python train.py --model="image classifier" --dataset="pen-drawn characters of a made-up script with 800 signs" --train_examples=395000 --image_size=24 --crop_scale_min=1 --horizontal_flip=false --translate=0.06 --targets=["sign"] --num_classes=800 --arch="inception" --norm="groupnorm" --hidden_act="celu" --weight_standardization=false --depths=[2, 2, 3, 2] --kernel_size=3 --stem="single" --widths=[160, 320, 640, 1280] --loss="cross_entropy" --init="kaiming_normal" --optimizer="normuon" --muon_scale="match_rms_adamw" --learning_rate=0.0027 --momentum=0.95 --nesterov=true --orthogonalizer="newton_schulz_5" --adamw_lr_other_params=0.0011 --cautious_weight_decay=true --max_steps=6900 --batch_size=64 --epochs=1.1 --lr_schedule="cosine" --final_lr_fraction=0.1 --warmup_steps=130 --weight_decay=0.2 --adamw_weight_decay_other_params=0
Rows from block 6 of a small image classifier, named by matrix and row number. Each number is 128 + 24 x the weight over its row's rms, rounded and kept within 0 to 255. All counts start at 0.
After each channel's rows are labels from the 100 images, of 14976, where the channel reaches its highest value: "strongest on" is what is common among them. Only what is clearly more common there than usual is listed. The data: pen-drawn characters of a made-up script with 800 signs.
# r30: branch 2 reduce pointwise conv (model.blocks.6.r3.0.weight, 160x640x1x1), inputs 256-383

r30.107 [120 140 127 111  97 138 132 144 123 118 136 139 114 135 127 131 124 132  98  61 113  96 135 156 122 107 151 132 102 114 140  88 100 152  89 113 114 104 128 192 110  96 156 142 147 170 127 135 158 178  90 109 163 161 187 101 128 109 102 119 149 155 116 107 127 188 112  91  74 106 116 179  90 142 156 157  97 119 149 112  98  81 128 115 126 126 122  90 105 149 124 186 137 113 129 127  99 120 125 120 131 102 143 147 129 119 123 107 129 147 155 142  86 144 162 107 132 125 147  89 121 149 105 127 130  98 167 107]
strongest on: only straight strokes; one stroke

r30.81 [154  85 117 116 139 182 129  95 145 186 170 163  91 141 134 110 127 138 157 101 119 142 163 130 111 126 136 118 149 148 166 154 141 179 156 189 122 105 106 195 136 145 182 132 118 111 149 106 120 106 136 115 116 138 125 124 158  97 129 149 113 121 121 117 162 127 145 108 168 178 122 123 164 116 131 115 152 129 179 116 118 121 164 143 148  92  99 105 119 184 110  98  78 124  87 109 131 127 131 157 155 133  99 137 121  91 123 131 127  53 102 110 136 126 120 144 141 121 136 154 139 134 193 175 130 186 106 169]
strongest on: only straight strokes; one stroke

r30.15 [118 167 101 112 103 135 127 103 129 137 112 139 160 142 128 133 102 110 135 118 158  91 168 186 162 115 142 135 138 122 140 128 138 149 137 122 135 115 118 166  91  93  95 107 126 121 146 103 109  92 122 134 120 156  72 128 139 145  96 159  85 146 142 151 146 101 159 120  97 182  69 109 118 117 165  98 140 150 171 114 122 130 125 124 150 132 113 152 134 142 120 109 113  92 134 117 137 143 137 119 163 149 137 151  99 150 141  87 144 125 100 107 105 116  88  86 125 154 146 114 177 117  75 146 142  74 119 154]
strongest on: one stroke; only straight strokes

r30.26 [119  95 153 140  93 166 160 151 172 130 178 146 155 138 151 133 161 130 143 141 115 140 101 131 132 141 168 134 114 131 127 125 144 140 144 168 114  92 178 127 198 174 110 128 145 122  86 132  97 109 104 146 154 108 111 146  96 130  88 148 123 156 168 117 127 141  93 118 102 149  87 155 126 105 115 142 135 128 125 142 144 102  92 131 126  99  87 108 112 140 120 156 153 115 131 154 137 163 118 161 146 126 137 118  32 116  91 163 114  84 142 104 103 153 133 121 177  93 120 110 143 122 140 116 142 107 136 129]
strongest on: two strokes

r30.41 [113 165 159 118 152 105 154 150 103  80 154 124  89 118  98 126  90 151 163 107 122 122 126 150 149 128 104  81 111 133 135 121 110 130 102 105 130 134 135 153 112 137 137 121 147  75 121 104 100 139 119 128  98 192 103  81 117 132 154 131 144 131 157 103 105 146 119 157 139  82 132 159 130 142 132 153 126 124 126  94 112 114 102 121 128  64 117 123 158 115 164 168  90 153 129 151 100 114 141 147 107 121 156 135 130  98 123 114  57  78 153 133  96 164 152 121 100 133 118 106 119 133  96 111 146 144 160  92]
strongest on: only straight strokes; one stroke

r30.122 [117 151 123 142 142 155 132 115 240 171 140 121 144 145 128 122 137 120 121 121  88 132  94 157 180 144 111 138 152  55 111 113 137 104 128 169 141 175 142 169 136 189 108 122 167 147 127  89 117 125  93 113 137 152 138 172  98 113 131 120 135 164 104 114 123 125 136 113 107 106  83  95 135 146 126  79 133 184 100 120 118 131 146 107 122  88 157 151 149 123 114  92  78 112 132 131 148 122 117  70 101 149 132 155 128 120 146 178 124  94 117  85 121 121 136  99 106 124 120 115  69  89 102 127  90 107 134 103]
strongest on: one stroke

r30.33 [147 171 143 129 112 122  86 118 175 153 132 125 117 177  89  92 146 133  85 148 157 171  91 129 119 140 111 123 145 116 137 161 103 123 171 111 129 110 143 118 129 188 128 107 121 106 135  75 120 134  88 162 103 125 127 110 155 157 125 111 130 128 124 157 159  94 113 107 146  77 135 115 126 118 125 109 135 107 164 153 113 107  91 150 140 162 145 160 104 101 158 155 154 148  86 120  76 107 120  98 123 163 163 127 123 182 136 197 119 127 106 136  64 139 151  75 118 175 142 150 141 119 101 124 119 149 146 118]
strongest on: only straight strokes; one stroke

r30.59 [134 119 107 105 119 168 132 126 123 121 141 148 166  89 142 102 145 130  90 132 102  91 132 130 152 117 118 134 130 155 134 156 139  43 125 133 117 122 125 136 190  72  97 143  89 147 152  98 129 101 134 125 104 196 149 149 146 112 106 108 145 129 121 113 145 123 147 191 118 151 122  92 103 126 124 119 119  97 155 136 116 142 163 144  99 136 149  72 103 173 133  93 175 119 131  85 151 119 169 102 158 118 144  81 142 129 129 154 203 101 109 155  88 116 107 160 134 133 124 146 130 116 140 176 146 113 145 127]
strongest on: two strokes

r30.98 [116 139 162 164 149 106 111 154 186 149 130 103 115 138 161 105 124 155 149  87  81 111 117 126 119 175 180  86 138 110 163  85 159 169 161 109 143 169 125 138 117 157 225  88 158 127 119 142 139 176 138 162 101 141 121  97 119 157 127  97 124 143 141 140 134 164 122 107 155 151 137 127 123 118 115  97 123 120 111  98 147 114 119 130 150 124 127 109 121 140 108 138  75 139 111 103 103 149 135 136 125 116 137  98 128 138  99 172  72 126 129 121  70 124 121  74 155  97 141 118 167 114 114 135 129 109 137 125]
strongest on: two strokes

r30.80 [ 98 107 113 137 113 151 111 109 140 123 154 161 155 132 175  90 159 131 135 134 167 127 139 101 129 111 114 133 141 114 184 161 110 125 130  98 196 168 118 112 114 176  92 167 135 114  98 151  94 145 122 129  98 136 142 126 169 204 146 122 165 100 155  93 143 140 169 147 139 196 144 108 144 132 162 146 131 107 132  87 118 163 149 166 122 159 124 127 127 158 117 140 156 145 117 123 107 117 117 167 143 157 141 120 127 129 153 186 129 108 140 190  92  88 145  94 132 208 123 127 121 129 139 134 153 148  99 130]
strongest on: two strokes

r30.145 [149 135 104 129 101 124 124  90 110 121 105 116 127 140 119 151 179 134  85  91 121 126 118 118 113 123 138 121 114 117 162 137 135 150 139 130 165 125 137 120  96 112 130 145 130 111 157 108 144 154 144  79 119 107 133 104  81 102 157 174 121 155 115 124 137 121 117 135 174 129 137 142 151  82 122  94 110 155 124 111 125 136 111 111 154 106 144 110 145 123 116 118 138 130 179 148 129 130 158 156 144 137 120 107 107 155  88 176  91 118 134 137 128 118 123  94 127  93 148 106  76 139 135 146 129 139 100 135]
strongest on: thin pen; only straight strokes

r30.1 [138 127 126  73 107 138 123 170 135 174 131 121 114 128 136 101 125 141  98 111 145 123 136  96  76 127 174 140 104 146 156 147 154 150 119  89 154 154 124 121 120 141 105 126 109 123 123 128 104 170 109 124 139 119 170 108 171 124 123 105 149 151  86 111 121 146 162 129 104 130  95 125 120 134 193  61 109 121 118 170 108 130 157 130 105  94  78 152 152 138 179 130 108 126 144 121 119 136 128 105 103 164 136 111 161 137 102 126 169 134 155 138 174 117 132 172 174 129 137 137 134 127 153 147 161 112 129 131]
strongest on: two strokes; only straight strokes; one stroke

r30.39 [133 152 109 148  85 190 125 150 141 132 119 134 133 140  95 159 132 139 122 139 140 137 144 124 132 155 122 158 148 104  93 134 124 112 138 106  93  99 108 119 143  92 124  98  80 126 170 167 170 118 117 119 154 150  78 110 141 148 105 128  96 105  95 149 134 114 174 107 143 185 167 102 125 140  77 182 125 140 111 163 212 121 141 108 115 153 131 121  84 150 131 156 107 147 183 105 140 118 157  88 155 166 116 137 128 143 119  91 123 166 157 135  88 118 115 104 133 141 155 121 104 131 118 122 156 165 121 109]
strongest on: one stroke

r30.138 [107 120 142 117 113 164 141 137  91 113 127 122 117  63 150  94  83 129 140 127 130 122 104 105 110  74 176 134 153 130 143 109 109 106 162  77 121 140 149  90 155 151 154 112 135 120 113 144  97 138 180 163  94 129 156 101 119 171 104 123 134 130 135 115 126 123 133  64 120 150 137 130 122  68 170 145 126 127 133 127 132 144 157  67 102 132  87 123 130 114  80 109 115 136  92  97 127 114  97 119 111 147 123 101 114 144 155  92 114 118 137  81 168 142  98 159 160 123 118  82 133 112 134 141 122 154 156 101]
strongest on: two strokes; one stroke

r30.0 [128 125 140 135 133 119 137 189 214 103 145 166 103 144 127 111 125 126 148  70 117 100 171 125 163 137 185  94 123 149 162 106 138 164 118 115 143 126 112 156 128 150 184 178 158 106 131 120  91 143 127 126  95  72 160 121 149 131 144 109 150 110 172  95 157 136 131 104 108 134  93 113  94 106 138 148 122 146 124 126 153 117 154 104 130 156 130 127 114  99 103  96  96 128 160 158 146 121 135 139 142 142 146 106 132  88 108 141 161 158 160 202  81 125 133 103 143 146 138 120 123  97 128 115 142 151 166 122]
strongest on: two strokes

r30.157 [135 153 145 100 109 113 118 120 109 154 136 138 129 100 123 136 163 115 120 129 144 166 126 131 131 143 160 143 131 118 152 136 114 110 118 119 144 137 108 134 114  44 106 138 124 150 122  95 112 103 136 131 143 123 129 112  90 150 148 137 163 142 131 171 124 129 157 131 122 126 151 102 167  97  81 107 137  87 177 163 123 157 109 139 110 136 145 132 130 148  83 115  96 115 144 155 134 121 112 107 108 135 128 138 117  85 123 198 105 121  94 113 156 133 157 131 110 163 129 154 145 105 101 113 143 172 151 140]
strongest on: only straight strokes; one stroke